Weights of a small autoregressive pixel model.
Model: 3.8M parameters, arch transformer_decoder, width 256, layers 7, norm layernorm.
Training: adamw at rate 0.0018, 25100 steps.
Data: trained on numbers of one to four digits printed on busy colour backdrops, 147500 training examples, 21.8 epochs.
Rows from block 4, named by matrix and row number. Rows with one number belong to one neuron. Each number is 128 + 32 x the weight over its row's rms, rounded and kept within 0 to 255. All counts start at 0. Numbers have three digits each. After the name is the row's rms in percent of the matrix's.
# fc1: MLP up (model.blocks.4.mlp.fc1.weight, 512x256), inputs 86-171
# fc2: MLP down (model.blocks.4.mlp.fc2.weight, 256x512, transposed), outputs 86-171
fc1.263 133:135130138102167115130185211162124106131123115123159095109122094103217126113116186118131151158022135097151129081173101146158125136108137098102152170113115128122164119100094103123088068066145122123134131169102129111124096096097083164144089152132156111119122118
fc1.264 123:130146120111128139152146035131103127123093172186096174197070139117137075146178084103096168163122111156096166111191146144094145131132154046127141157112140156140174172166101101159107123152131097110134110121184087129161051143109131136070113119047077138088155121
fc1.266 022:153079168127143113153138088142130139081065109125108149135126118112130139201112173082050131152120103107107086131160152153154127134067146098169075132101110138079121083161117157151172098135118161121101126092115112045099110190116152076131132226127156149122132122
fc1.268 020:106079154149122185125156106130112160090119137142072186177120112119144159219099149080168130096137129158139109127111102168166168122076132107153048154136136140138134092168121132169218083157145182123164131099125143174129127116096134060148133122131138173139149124
fc1.269 021:117099138156147084153127088091130117100088117137157184106043099092153142232113207029129130102132124091142128115126074113142133128052193125181140146127148116155126125125122119158105132166128098118097122139167108000159107108123118166119147108104091110130083155
fc1.271 125:137132100019161037111149111123104117143134088162145173145136123166133097124088205084170136151103116117120132151117114134111129104053134160104109107146193106095132129098059115176101096166117111116113168213137178082119076137157132104141137143105172191091163098
fc1.273 134:109130110142127086198149156127148133199069109093122122125087140184206068118177148131117085190118149136100142107111115217136126145100114071119071160124107113140106239148137063156117139105157149113119114168067096158123153090138137171101071149150171102110058127
fc1.274 133:063071133113113111124139141108117147116105133155151102135143164147148094170114146047130115091144154080159133076126155187106175115103140094071090144166185137098128138084119119134145120099121108164106116151129234028116104120136122141100146128172188192043088151
fc1.276 124:096098118115139156183126186160169067163155061107104069120141169097152192140114139124133109147078136061111081164148118134199129100091159171107096154115114082097167115080128130154201131178123135164164118091090113111138145146131114158115115162092161098119136128
fc1.277 024:191097125165118166140154120138138115146164084152105162094114083145156134205091122000171127099143088117094095092109109164187119146061125151111195084089100124163130119160105134131105089188123127140126094081126084039151126083115122131152146094124152105112076111
fc1.279 139:117101087124123052147150086137131124153087110155147095102136154190150140142131157092144086168116151126142127110144073138087122126123098168102143129130146119148112189093139070137170159092116176143136122158083153103119144134104099160087067169144135086123139102
fc1.280 019:140107146124136156165141141150121080068070115125141163172180107106134144216113159068101163132108151113103133112160093123153137144049135107134075195139097111102126141165154145158145112165130131127129152088137166000135107129072160170114152157111148196181138109
fc1.281 131:153129097164198074122227157143089163124106105121088050138153162180165160168158145134097130139154133111112143101159124169164162120113161141133110170130166147134082166162129116193091112113159159144116099121071134022100140202094144070113095172146135101150079121
fc1.282 128:093108129130172111140134107086151107120106129152104126137129178123165165117160137147136128167098180109145206092155114137159139139147122133106132046133082159118161194218143126122098136115144085104141102183149142141145130146102148168140141166136098114054112112
fc1.284 019:126101151138158114121115068120119131091121142121147166170077102087145154166119235069112150111156115130090142138150083171151172113011180117191119128113111112130132083130127128141168154134137172113124132115122122000140119184115108147118114138118153156135113129
fc1.286 142:084139138099141118084134102164115120101146108140121133169040156114151177149161104088085119125095201120143151170110133120149211173088075137173050130152204090189096145145146132128125148119127122119120130092130133132182093167145158091116071134129145152108102128
fc1.288 144:132143113210154127118118082164075131044129071148137147087041191142155168150119136083073124128103176092116136164084141141111121131110129162159057102110123089108113179138083142143102085167164110120129082090137104143196133139100122106124088114101142162131123123
fc1.289 128:121109122076178125121134136097146108152115061155067083105108078096165140133122190141104040086128063108148072130072171160114181076129180173147133176138184119131097144120138110195149154133086109113129132082098142113170115082130132121102128158099146075095146125
fc1.290 020:120108134107150182106153173130111160101131139124117188104105112085130128255103209000139094139110113121125121093114132148141132142039156123191126215150141115162125125122121126156143109194127115109089122101152134000164088159120100155130132105138109141155114141
fc1.291 022:122088131176131166114122076081140141111119117138101145132117110073144164176103107171141158093122091164113141104109120135167124142032167147108164141104116157150115122123125146125188109201144162159197126055136096088140107148190118098103094091139156179112156118
fc1.292 125:153147098084115156120126141080130119158110096144140151135173155145147161111122135074109130154050132079112141088162135119140202142148063188147131068151144091097084175121108142130131074088091168157158139085136130111158114101127104167127110181127168155091137057
fc1.293 020:118107123126118186152153118114119088101141121129095094166105108079162155188103072085168128100151103128123073122114089174193132085073160124134184195133115110128118108143103117146191143234152108125187125090119124208127082138156130089142118076134166102141108136
fc1.295 017:105090145136144136144152090157135109113094150106152054176133095068138121158114192047098120103173128107099132135113095178153150156014174071150129129114135116110136125161118147116111139198125142144153135116188139134112094142112125153134131120134199181141153167
fc1.296 019:147091123110066114118173052174112144133121142151111130101116065150137127152101193000059158109146080107059098151106127185131086092074141108127153112101078136158116113152102144166104173129139124130098119112141110049131125125088152069127133148149153119144146129
fc1.297 022:132079134138114180119142078183123114127135130122022177097112099090137142253117151000140113097104085138081114121121169157187143167061100113087125172141145117158116133172117134153165090223146121120112119084120144130132099120093141081147112093145135103130151113
fc1.298 131:124113103147152095150131147193139168059114074111153174139084088152180126177122131071187098138158189142125062167087154132072130144097068189142107122074152154025168118104126133136158111147154133182117117119136134111116141153120104058085121127130083203110110139
fc1.299 124:151122091136177152197175103133127146114149115138175147124093159122144144163163115121124127161092116080087094161153113124155187118086083107185077120125126186158116143168116120136147133138125129106159095199172168127149117141139158084182102149085157101109088108
fc1.300 127:142147101116134116182149142140150110169108134112132114145096090109153131189185165101179111088121119109082160079123113127087148157097144178177046191163084095107147152151078125136114125177136104094086082100137199109158097093110072129150083137131151121122106098
fc1.301 021:188084155152119149160112076117134130104127099130161126095106101070152160155136166052114150056165102128142141138122106174135133142039155141093199155144105137139118130134066132118098099117123161133175120031108094096151129159155104144144098097099162158110108141
fc1.302 118:171104090077193083046136095121123100122142100183160148124129138063112074120118175092163124123085160086046110114165126116157179092099131113159104194107098151113131147109106139151169134140158145073151131119150136086163110155139114161132163175090131163086171124
fc1.303 018:082119132102100145123157168129125098083123120150194119209081114070146125162118171075108121125133109105115149168120127176139119114068186106195070148149101153120099105099078129132132179101131143092140123107115154069141134111124135100141110163130084182148153126
fc1.304 134:144149108120146057162149141147079130140119145120129124072105109135163180121197100172128096166122117076112079112138127125175112134107177144050127188110102190159119147133161041146115112155136121053102134092068173111080132171132135161176072106113132144158142127
fc1.305 107:074104083129154115165142114181088175119127129131103114092079185144139129165137114150112159166086139106078098126139108129094081086139143176146166097102139097128111159153076138118103127126152156166037110135114145116107084131100143079113129053173151136168061123
fc1.306 019:151092146140108130119159116100116193100121127132137069135023080120150110113107143023155133130128106124134114126091089169150182130028151134146131077121085114184129049138122122166166106160141173132148096095167101054149098122129094147145134121130154141135113147
fc1.307 022:139087108132124116137143104159135170134095126131119103090093097146158117240107183001166122102094108142119124128103129164168121118088126120166172182120137123164104108149120117161090090178122155134090098100124121000183100118154124144146147124146135107141144122
fc1.308 135:169084144142110098120141103126136140124072145171126055105126155103166170119110140164165120108100153118109162142187040163151133158092131189117144116137110165111160186151070094119090087116163089099137181143084110106172073128019069168138116107128140102109111120
fc1.309 020:139083151113144168135138145120100161058178142119140144166132122052130139107090125059096135137113114120087123122149121147128129134043151134150156177130129107122107100157112141132153114142151151128153136083119077089161101210150124129122125180122157133150108151
fc1.310 124:150146081114102126145107103164107122187104108102168141064124181119175170155165157143134154180109166090147141125123113118193126096080126099129134123136095088147124171170142138163177139110083236142085128106112142157173086138148188194117113107127181154080131127
fc1.311 107:157109117112107126043097109136132143173035100180119149150087142181165138125155129072075083118126091126089103116131111202150140201113163081102146164157150129122135130136149060115119103050142119077095182111139114144148113172114156158079101123088159075057129130
fc1.312 019:134094167163162110145148094140131182081120131126175138114065089086146089127080174075201138082133133120110131120096123154137134125015158110104049178079143120144129063162120143142125106167125184136105115134138151000150130136130125078129133133128159131147139152
fc1.313 018:143098159098110180107154119097103092100122155131132128134127083075155113125086119054169145111153112122105111112079071189125089108058163155111179062100046087137127109131096123140116171196156158141170101093108096121122094185161122112149115101127167139133114152
fc1.314 133:106183154134099151210092062136043106123136094153076104125144212131146132142118116111135123180112162079062135133171145129096080130133173142132131142148130106100130131100152121120139077124121162044119126115103127168073147136131209114120115161192092129107159109
fc1.315 118:173171140107082191162104127085110103090123100097094137162137143112179153115116107166140087155137113063170146086105155136136134136112192144139144083153173152090122150140164108153168099160113212142101078094144119141086134136164135148132102158141131080067115090
fc1.316 116:100075124099116142082126028123176162096137170164140133114160132107103107172192101140159119124116143101104094117142126127154123079137129112122111070084119098149117118095170118121141140157175137074108106116154142089156135180097125124081133150126169136088130132
fc1.317 114:092146112131193124130148117121197112088137135178113069123108159068129149134178159164182145151107183084116107111161108094153130088108162112124082108121082079136133175078108151082143137149179153106148102100102141134131123138109078142160128077112141158096166129
fc1.318 133:103105107107137107149150134126131161147159108106179113101132114152141184095161130100118130121099141133067128112110046159111124148113140103141110116101158114167126153062147129126143137166175139130155093146130136121147143088096098151109121109141112116108077132
fc1.319 116:155142082127101142138133088186030093116110042143138081114140157159142181195125140100181105125127147134142089079069105164135140163137137051092146176080161203209172130141184074106107108121149174110066172168158115159129089212112161097133145144113074165099160119
fc1.320 018:127088139135121153141151131095118160125172112147151177168155108070145130134108155084078111122167111092104095091141096129162135136071166146159176081104060168129097117122093137137060196150142178133130104046153104064163136133191128119118101126149192169113166133
fc1.321 017:110104148168111119157161020163109100114121122127153118170125100083132170131121199002101124103082129132116115137155167148139112146026163088159101216169119105102121122112079127152146163200131115096093171078105171016139124088101146119145130170112117120157126136
fc1.322 022:144100133138131121097156135106119156137107135133140073152106099137154136242114146075145104144104101149134108119138118158174139084102144083223089130069079131122130085138119125169162113177139183111116120144166144036121119111112122045143151139153118116145095108
fc1.326 127:148131108088098063175196126171107115118079154172163099123098109154150073103172109098136092155134114108084120096173091146166102061129126090126085166116137156143121161131153112130068136149142150085117076159087158123083153143134163177135071145128158176080150133
fc1.327 021:113112145129119147126134082188115114127086139099083109149151069118142133144130154004139118119092114141091098097140116165167103113060094091131111170099191125145122088139084133164095195228122094129038134130100163147127123180079148121160157129121148163142138121
fc1.328 120:138125110159138097108149134143160173102083145121131066096131111134141114153133162109168122099102141143087102092101101153092125154072124119124133196145140179161142151091158068118133147126118132057089132163137144114076121121076141124178153140145154109084156093
fc1.329 137:139115110130140164094137153187121100151100091131098148153110141139122120114097137143167112090137100140126124131135056155110135151128098158157060097139129099113136142075048118118129084122154114058150109155145184108109153118175106165147142124194152194060151103
fc1.330 018:100112146127118137168150061096118128092101132138162127154119113086158138164112178075120173122148125085138098122124130125153120040053194145199134190095075133122099086128106141155194165103129160101102130128137093133124086121149129116145108143116142109136125171
fc1.331 017:123094165164118131105154079120120108081153109154175195231074091083130121156114169088128142137149109094117127156092104147119138165024180111120045023132119139107157102146114135121127171134147158125158090102157153066130145098137135098135079112159156201122138152
fc1.332 149:156097101111174130121136080130122115130101094122122161103183152160170133128136191119140113093112134144131125158119106203151138149134062126091111142069151132127104148120162084172158106164102166078095127160180151141107123097151155120149133156094077173139117122
fc1.333 120:099147086122125122159137136142112150127143130108121076130132109156117096140134121157144083123128127148131125099096128168138069166140166106106107166132135093146133148144168055081089126091151124148121138134127048141136157137131142175145033138120162109101158062
fc1.334 136:129127112090146093096127157130138114106111133087133091130067109154173137139148151092188133097123163104190105093107136136099138203126087128144076147126058128162117123137151096135110170089194173121062111134067127120107155182151167098102090098148126171136079108
fc1.336 021:129097139174159123107111153111130219112113140122166142179063096104165128157100115119174132086125108140141139141114132136162130131067137119149072124129110120149118064118102144145155128157129240132145079149115102092163091107142129139115111146112124127128140157
fc1.337 138:135107065141128133143172114134121137073142150159156160182136146161160103104087127165211148120110137096154098067099106137158119191080105092133056123110092111142127143129109148180054161186107104130115137118138140156163140199101117151116120128189113089130145131
fc1.339 119:124131095145153069154124180166124179183146098084130108123194121155118111146114099164152108119117150113090134180069134157118173154136132111172135159152129115109139156124107036195104109159098196127121159118074125077152138169114090131115088090070152129155054113
fc1.340 018:166078154126077181114127082109117144115113127174118141131100092093143153149105175015133137123139107101121109081137080165165123131034174153105184151121077126165135134111093131148136147187140127128200123081141097030172128167148119119130083087117136143143111108
fc1.341 138:068102081152149147143126158126112195054128101124110169092141128113112124193119088066124136162125180138169139077147088168147112054145153083083108121149185080161136183127130101190096185077126119120181135101113219005143139152043128077061118200194178141152077123
fc1.342 139:132152115126164066097146083146123106115119158096154082168151100097124143139117181143184090148086150090090169152147132127150186083090131161103134140093150153171161154108105123152140036132190196153120060104194104085108096189104107144059101081130186162090130115
fc1.343 133:093086063119121141115137100129105152132074090173101132083103122172138118147109090096168108175161110153170083072092071161128135118151152113088114123089132118168133130084135033143097131090079151092180173208161142070131097177088101097127122139155109137079125141
fc1.344 017:126114116165104164100167181122132144082131128139149171140104090069153164115125069077131133114157144156093120130124116188171125099024159143085143116115106162158088125166104134151133129213139115115154123107124134094181110070152121137140086108100138134119179128
fc1.346 020:104103123144121138094143100159132126144053138113123135121078125131129122244113178000101120118080116132132148099125125143173125146070150110156119127164138129135121135121130127160126113130121113099115107122180145000145128135079151121113112125141069175171162102
fc1.347 023:133076155151160139146119114096114199111182163130181054193116124084154147108126116094000127096112144106161123110135107082146173109052158133172129110099096141117128092136100148130171125119130190113172117104162099075123143137101134095125085147140118167152144133
fc1.348 107:139115092118130178156125148068107160095189094153143155185084167163140110119099168176176113183083136147072126149095114126132132089123127110118129142106083136054101128138147139165107137130160089121167100114139105107169038118084122181155107115086129163171173110
fc1.349 020:126078138124140136134122046143126081104097143122135088173164105091144098157135136098079173085150176127084133130134106158137123091044160151077160226066074118113116134176127153165102153110139132112155132106182138000114126111095153128133124128099161151132179152
fc1.350 021:144102128147117186130154088150128063168147141119071145122116086098143150232130137000101098112145101144090088092072127187193121143067106121095172154158094137143109144145111133149147130201153078106131114075144128078139092100104129128164117062159152116134101115
fc1.354 021:109100123127117167124136093198139121124077115117081136142162114058122112205116161019115136081122162125114102126124153193159086185060132145059192124093137139115105138155101143152068149176118090111112127056133096007133160130105155092132108153126159139117201122
fc1.355 125:100136082143140112090128119151148122139070113157107141170105121132163187133123133160129146116122126127138058114082142162137128118101123127142085157131131082066094186142100105124111121027102186149060135096156136142127101138092184139108096155132088082093159118
fc1.356 132:144132104086203138145131058172130201165137117160153147168153146188121138087068206152174183102044154121131119067061160132069153162098081098116118106116094115146171155106105149160145080148136143145145093075136112146147081148098076129112148180161131182093096114
fc2.263 129:098146153142156145176135103121132137070059081148146140069161127168162155191129095149075095078139114089091123142153144163130174101133131154155146143145145116140153119058102069167173184105161121129116079116146161127111108178112120050116065079104178098139124130
fc2.264 128:104135141168129147112107146098140096124146048089152092110157129167116120093156187170138089106156098109193085103084152118146119070095132202105123079138136125064073124129133117126129138132153146130124178155065161104089164079157133089164072142218165086113144124
fc2.266 024:130139141173057179142148174099123149145102111144100133154131115079112122220148125062153103099123138089147148120102122126084168140165094146139138131142175144191101125071091092131156162117111127132155156119158101157177132083122090192099086071116095045112107127
fc2.268 021:135127142098073143152152126121130136173080041138113127141153137191113157167118115110168122158052090084139155190170172149051146099149112081164195156151182127149097094019117098137133201138106132099119174110134106133154164091172132160086107129099114111103112124
fc2.269 025:148137149053136168135153152130131202119125112125147160126170162163109119044127124217135117153141120089092136132083156183188154105097088125156140099168102106082133157084151132146167118138122131162178143134082160255111155211103083071107115158117139136113208116
fc2.271 120:113103120106134142146145160144093105183109126175157146145130151079107117120103135105204194114090134094154128109109172134092127079166169100159133171129115142088114143108119071104209119210116183151093153097134181120210085143136061134123176126113124121136124121
fc2.273 144:091163143143145141105114154085137068095142082143096080150152152079144128160164105126144209172161171064154159113109132128163150098120172039133132153134135127104166152169000114131130096074114097140158122133136130148108104172162146161118162154108103154158151114
fc2.274 129:117144189164146175143133108144107171173105085118111135053090115209098140087116133181150103157099090100104142071160103126137133132150170187133118066119124140098143139128131088077144103173161157098163095120125067163126158037134174136155092069161112126136157111
fc2.276 123:124107129101093116101166146110143174140136136144166158112108112134130123133094174166165128126125114118136171078100076199136166128125051148077153034173134123123148120139125140081165039144129093125117133122184154117108115089152068126045147127133103149071133143
fc2.277 028:084145152082158151156145118145122186124099123119180061134188164130109119161161195209081144165117127147129107130175167136109106136091103126192038153147149129072118129033135122134122182084128101150148177160127168139135147186106142113117108185131083110132193114
fc2.279 133:120118114141153068190142124139144057097155088141085095122130125087246172134104176115105152135174146132094162093147119176227175101094155127133160138137105142098175131088076102144119132114138135099128065124144108109118135105181128154085165092110148092139161160
fc2.280 021:128111144148035110110143118109105115174109101143059121151052156121158118145140113131084112117065115074110135125092139140039151138178121159149191099140185139139093073079123106125138186117102142079172145141123130255113148166168112154134102094109102110096118136
fc2.281 131:115128169089088123090095156121115113172155152090169152051130144117153132118101040125174114105086144137094138142093127147104137088076123072084141100167111142194092114098089099098062073132125137036111161108096128158134143120113099138130160080090149138147178125
fc2.282 134:097136144114143125128135090135065088111106128169135101162145148091126128043108114133088172084098151096118127125126183147072192058131224065179133127142183101140136124083160240164098135128134174151139185150159134120126101134108081104074079158095150128155166124
fc2.284 020:116138146136072132116144178117125192160098078134058171140157126076109107083126113158129086104173163069142119059106172133180175127129079126095157115179128127142107147126149114118135091164102059162150193143144099245157139151133127096138135072132097089116161144
fc2.286 138:143126134075096138055114122136131136132113089140095198177123127145146110130098143092119099154146164151159194086092116147171139113070136127098101110140161129077146115089131179136151193138144083165100132166176145085134138161119132083146111076117110190129090131
fc2.288 148:186142138090094103151096196075135108138157101180102121121141130121097158158155120100132080127201149094100152183104182144088108094086089085137178156129059152139138093146093137128132069125075095077123107110104135181160117141160174090180111168119172132096172128
fc2.289 139:138117182141168129182129098127119142159079095091093055144149086167079095103138059089117144118153085104146107109189058113072118121204175200202058089079175143126105126144186162151092142094127168117127149097120108108124146126090170057127088128149179175123108120
fc2.290 020:146111126134072150143135093140114081137101030133099183125173180150103128086089108179084092086151138104124154189143144111164139116138062083106132091125139126136143078112098141136165159165110147179194175148132176253127139116134151087089084098093156109106183125
fc2.291 024:136138149085136158127153163154140149157085136130150081138115136144100106148131202058119150117119129082165142179169127152128172115118131070150138148155195115098158175061158092127116152058109057119105143131169129136141129125054117116112163136148101059109133121
fc2.292 118:052125074103119092160120187106091174088115156124134115130146133082139136161188049127156141133031095103138105158159103085163082162130153142100117080151145148130152110121106126136105078050180160111104127097108122162155074097129164134139156146145118123162193101
fc2.293 020:147132156103109133149135097185130151157087097127169165118100169128110102128149202168190135140122126104164178139137127122084208142185110085150143127158152134086195112090165128147123137068135117147116169171120157172123137087077117138115055181108120083141172116
fc2.295 020:139140133128105121119145140120122190145102028129039158166143146065113118121164140078067106112148175113150124072163166140086178115198081120105119113162191125144146115082116099117096122076116080130154193119114131110126154169142154116117158078119089087120087136
fc2.296 019:120161145147152155143128155099103219089110054117169135178189173066177094081154140155150089159104142116164095105163155070145162119118086096182142132163131110146108110048137124150154100128134153146174198087185176181162132189156124135076097130061096101121109135
fc2.297 023:111134138134147144133153121112126187134081050137124048128149133125143160098123159127166098122091122113165117161174136096083137087157101039181120175127129157111097090034110111121134185115123135148197167157176171100141142140149138123112105179102119137097107139
fc2.298 128:153124125120155152151101162067147082144106103106096145150113104100102136094124183144089118149148138184132157125192112114117117096143141104172145156110131118085162085095102177113198138090178063079112141160122108138109180183156100118108157224055118089103154166
fc2.299 127:069137142197119133132166128122142128120138111157093121118088126181104124119055114153150124074099158171125139173105154144163119185114141153118130174120146132145114131070123071112167112088122152144130160059062138097134135161057087116114120113209142090142119117
fc2.300 114:075146126086076112158153157101137158109140113158124106105150140142122104137112109082081160166175087152141150109165133090088127176125148084145167113255169134137113105126140142138122156147163115134150148167085152076102123190140204084105164138091107076135079082
fc2.301 026:084126158079153128133151150133135172113079141103130110194112097150076118137131126166108136172111132134084127149173131155134105127140085098201087082165131118086125157071145121119142177123114091158143112182153142110107098143072142115102128135175093043105200111
fc2.302 127:111171142129116119197189073129127110087128118095069106124077158096109099130140105113152107150168127116174160104051142145140113123140082224107106111088189083097113155096116106091154129066064111138178140171109116063130107160158143106159138178099165173172054116
fc2.303 021:162127155126104119124110083133139164157092160147083194164137153170132100085147112133148129150121108090086140113122121106143190089107115152111194087159130092159128144118144101148176079139130104173151124134118153221111155131117108154109130098064155128118118124
fc2.304 150:112122142092060185039126116123150181105135132188142190101158154109119120138138143144133145156094105140135197156176122147099139169171098130086173124140166114125183130171164120112168100162105086153176164132197127142199120151121074118078129138047167171081103118
fc2.305 107:123162141134170132148121190054134099123226050127086072120109118168110116144118135142162110113118177138167158109112195120080150104074112144077145154108084151192135123190110151112151091065154126129186125099096139097171172172103095101104129154174076112098138125
fc2.306 022:130134129071142184156137141137121095152102005124116178134223143112074111097134168118138088109145115126115111128134165148171148141133075087147137162162179127134130139104106124137127141136117083152122222122066140141162159079099132070082091139166107109107185115
fc2.307 022:132141162100172148149144138118101106142134049091105162160223158106145154117145138186109150141182133114118077135134129071129155132073096129114107129146098129130109057092093131131178236141115099150195156091176174223111112149094146113077082115121161119101113132
fc2.308 123:113140147066094079164158083127134126150110128103157164107129104160144193107094107115179118097158125150129176042114108149177109125118166136142107055154159121099119128028110052157136147129145155157136162140155153104124095177139121141143083119076114129160144117
fc2.309 022:106139150132125107086129144157140105160093118131086132176057126150125126209114174114102137085164128107159094099155130143114138118178103106114106109173159103147143138071116090130135122126102138165073165164157156222090109079063107138117085090147089100104104129
fc2.310 127:149124150112161115089101185025169139113097091121118159124144137163134122128130131101146154160089148152090084133145122131128121126137104101124159078118167164078198119070066140124055146161130104096130134138123130103135153084122083059117129134144137109130118107
fc2.311 123:136130146163204159158120084185118130134155157100124095114221110088054086120123156170137161102114120067124080131100107104057114080148130079146116103127174126105135141162110117155148228254028150181132105142121110098126108131107124025199108153128125189154063133
fc2.312 019:099137129053148145118142131119139145171090068147051090166177130138073152102158089138042115157187085100139087111185162199103144112120078097169163156195118113116100166071141099121146231121121092119090159120140125127147135057107086149104127125148099126115091127
fc2.313 023:098138147127137108143151148158143145133084072137123175140121173138102139124162203149125132128123123119171108127154142113162153161154072083175095159171205113103134111054135132116137136113121130138073228126163135188161134050052139125118105160138103075116147116
fc2.314 125:101127137082137141075115145131113039093140101082123130133115014172097119110079123119095130038110149118053132102074179107187170084157218089139167087138093153097112113114125180194130134092187127124125102148203131134169174085168088137120133105070122152130134118
fc2.315 118:128167066084163138100112132127143148161144211110093132090103137080134079152178110106090141184127149155154129122112134115048099083120107101119084101111151107098121138153131145110062124180086139142126143146132129155220121140127120047169203146086009210140087122
fc2.316 112:150204128145096142134167143056166092140188078103098129139116155123107116160167132147114117152173119084200086227112171111195160135088141127111090162135103096117113101155112129120148070112159138140158150136107092096056122159179150172150113142170138131108094126
fc2.317 118:151122155129067129071137127158100129181136130177125133118125101133071143112122147093120139056161100144145120170108121162121144129178110099173136143124171105166098127137148189166096160085105128145197166159165150106152144132193176116094139153070151126089160114
fc2.318 136:092162132142126156129114115074123170180111111130109188169136169110136137143105130115108138206154052102137127185087135136169138119079150162150080142142120117185124118136136129082084083073105188086129153070064121135147120145147172191104121140196151103077105112
fc2.319 115:061166145152103078111128103135110135053150157145154141117087128138129178161131169135130096154127158181129145124123211128188133089063062239050094061154101080122119110163075137166098162076125117157119116160082152124149078109135120177142159165163162086139147138
fc2.320 019:081158140075143149110139110130135131144119149110136139161128091125100106129149177181074130116117104156135177148159123149129136103109116123139095161169140114153117182045122104116197060086107082157104199155168130168117108093057118140107118124149081079104131124
fc2.321 020:124117175124148157095133151103115200126129114154103178123113142135112078132143082173223106175140107097076085156134110132127142097194102125174184050164103132102104097064172126124166112094113125143233116167167131218098120159123108133095105062067158107117148141
fc2.322 024:145133135082102171205157126124119146177085024144131189126207220134106152182139147121114140127157108093132131112083180133107209130074133127132172153133204118160139096073098107133135121104124120148138181085102126146147148123130130157070085117100127114115143118
fc2.326 136:089114128114095136100120130059142176153146189188103129108154134058127114150126085167191133136066147127176172128100155128109160150202145147112124107125177130094144150189115105127159083160108045110152099114176125151221142127101116118118173167078085175126106124
fc2.327 022:126125173207056151099133127130118142123087079141123130103119189124101112178128115143162106140104117066152177127135127118054193135193139139170158092137151128113118075089125133118169113088125170126255167103135117093146118157145174162117102067083109056133070134
fc2.328 125:154156079128104127109168125170080108133114103169136117091104109110187199205113165131185189107119117077117162097107078141137174134142082151129104157159162091091118102109134022191149096120160162179128068140126157132147086192142127178156074148152136112169088107
fc2.329 131:159136141096142077117149126161118135147145098123153123102078167102128174067122148128126091095152118103109146192057133099151181130156118071136142148157151113135124152165111132117243124165124105104169096183141108159132131084131093142183111181070126199130176000
fc2.330 021:132138133118093120182141133154137194144110097109139156190126140158131104139133101186202142154177093093096088072167150154125186150155089090159127057193089124120137156063131123123121098157117067156134154156117107167131157061043106142107076174107148157120198106
fc2.331 018:115146162073148143129156115110143152174096152159061104142164121171115137090148073126079113155088118101163167105189162208127162076134128164170190189165167096169097160039117086127164096127113150146110182139147122159129140084097108184140166112083096123106108106
fc2.332 136:138111142102139136152112153101126086112160123122142166100126070164165097201099119119129097111097104146113156101085100149142148095092149117143126153108103120138137090077124094150093125077162107118164045136140150108116114116197150104172166130071087126110091105
fc2.333 115:162139103114091118105131143127113099106114077156094139138083189160127118136115151102130099123141122113131096086132166102095114149071139123126149228133165071076118117048153126165155127130124117133107129239170164147102096108123099105154139116174153193104156147
fc2.334 136:080100115129127140084149106178115223133072182095162072123139119071105124100139180147157118102141183138110131140120092154135135174133081168161118107143107143110115118110161109174139131182146119154099072095098154138104151097096110100148104179107130097160108132
fc2.336 022:140150140053122136153151132106134080194038106154071124135187172146097147171154147105077122169167077075153114151164153110120162101049113133121137138143155101123109152080136096145117142135117014139070179064153151150143172062156068128093125106140089127112114125
fc2.337 139:095113135089104096111090123134125148025102079113144118117120136202147124134150097109182090142120119117085133057177099130136098207162124124075119152127067131141145132025133164144162109152116135106122189118058123120144122213098103117148073091158116091151070112
fc2.339 116:088143105141124153077121097133129125072103163123139169107103157072102123079106160095133114189205145155191116115107195087135126127134126135094165167137089071158089106080132192156132139158100087146162131169212114144118102135124128133097131158155119167142180119
fc2.340 022:124144137102111109124137156138123129123112111091122211161143175121132105133127159131112121132066133120102161195151128092176116136187068092133135126149180092114134134080152141134180139131106118157115169122132190246124107170086131110120130153129117102132152120
fc2.341 120:135098140153139125167136104078144153072058164143129160132091128079166071146125069118133086164120094098136164138113160115161071183128112144114144181108115118075110128106152139159167120150121156125099112130141097164120111117146170127043137151130157146156129158
fc2.342 147:105171119151086114121139154086162099137120125093095141124136161171109130125164117128125160134146119141115049176131138125125129160114114114125100118151061119200128088089131115147092137161088177135124176129069136133120144094155126195187068063134175074110154132
fc2.343 128:184100125136114110141128123193122101107178119136135108133172061093160069107127154114085138143139150062136149149125156144191120137119105113106160138123108134119108121124149141201080134206067127124144059153124104111168168084215145159140172086123080116121174135
fc2.344 019:138144148103169151146146077129123153169032162147106092167095187185153140134127195199101140111085111046171154159190123087123147129171137131165136125139173089100126106077127100145147100101118113137144150130167167121110127168091147116105154151144098125128114133
fc2.346 020:172134136142094148146144174101124168118129087123088162146190148128145160066107144120121104131101127077089124168122074075099136090127058112092158122164169116174103068043109107144146171136103146153185148110121139249100125166188120118108137063073157104081095146
fc2.347 026:115144128088089111096135157141147114135122074122103149149120111174109098240140184122107144113120090128086150175131120189106114105159098114095076121182179116160133173056141076139148128112101084148088117102127107173096119094132124137121142073147106064106092137
fc2.348 107:158148137124161135066062100160150142144080149162133142124112091131136092145161120101120156057143128110158136109164121156078126143177171106145183106114131124148138101148111132051119179104127203161081140129181118192155174118126145123098124110127091098110111116
fc2.349 023:050172145123123140171149170098133219113118103124113119193096131151154162166136215130169139135093084083143079125149115096098142135160099113173102055151184107093105136045116106113130134128105119102135127108122134140127107187126114171129113180152100069091127127
fc2.350 024:106141153114106145141146146117128187121087072135140080139133160125124121127113196213190123130072121104144131133223159079081128115142121081178082137115156126085141074039131114133089135102136155157172189145137168114136143169143160105103116189087091112118192119
fc2.354 023:108135152163146145082126115080143144124158143126134089172110120172139158168160142139142165129095092125112167194188056111091099095180075150163099077138173128136059113027118105125186174109121173132174123127180177172128100128133137144105120073133117066121081140
fc2.355 148:119142158094176123107170123088161114178177098104123126077096106182090083179136099130163150143140140088169116169157114090087068164149159105188113086112132163193200101159060076132056180095156112131151144153092108113114122132116156049128157161172156192137139109
fc2.356 133:200125151065069064168138131122206140082121117085114096097080106107174132140166078159089110144167028163153097137162062163124102083128175123131151128160054187158137130158155101086093107147101117101145155136162118126163079096162114124124047149095195101116105157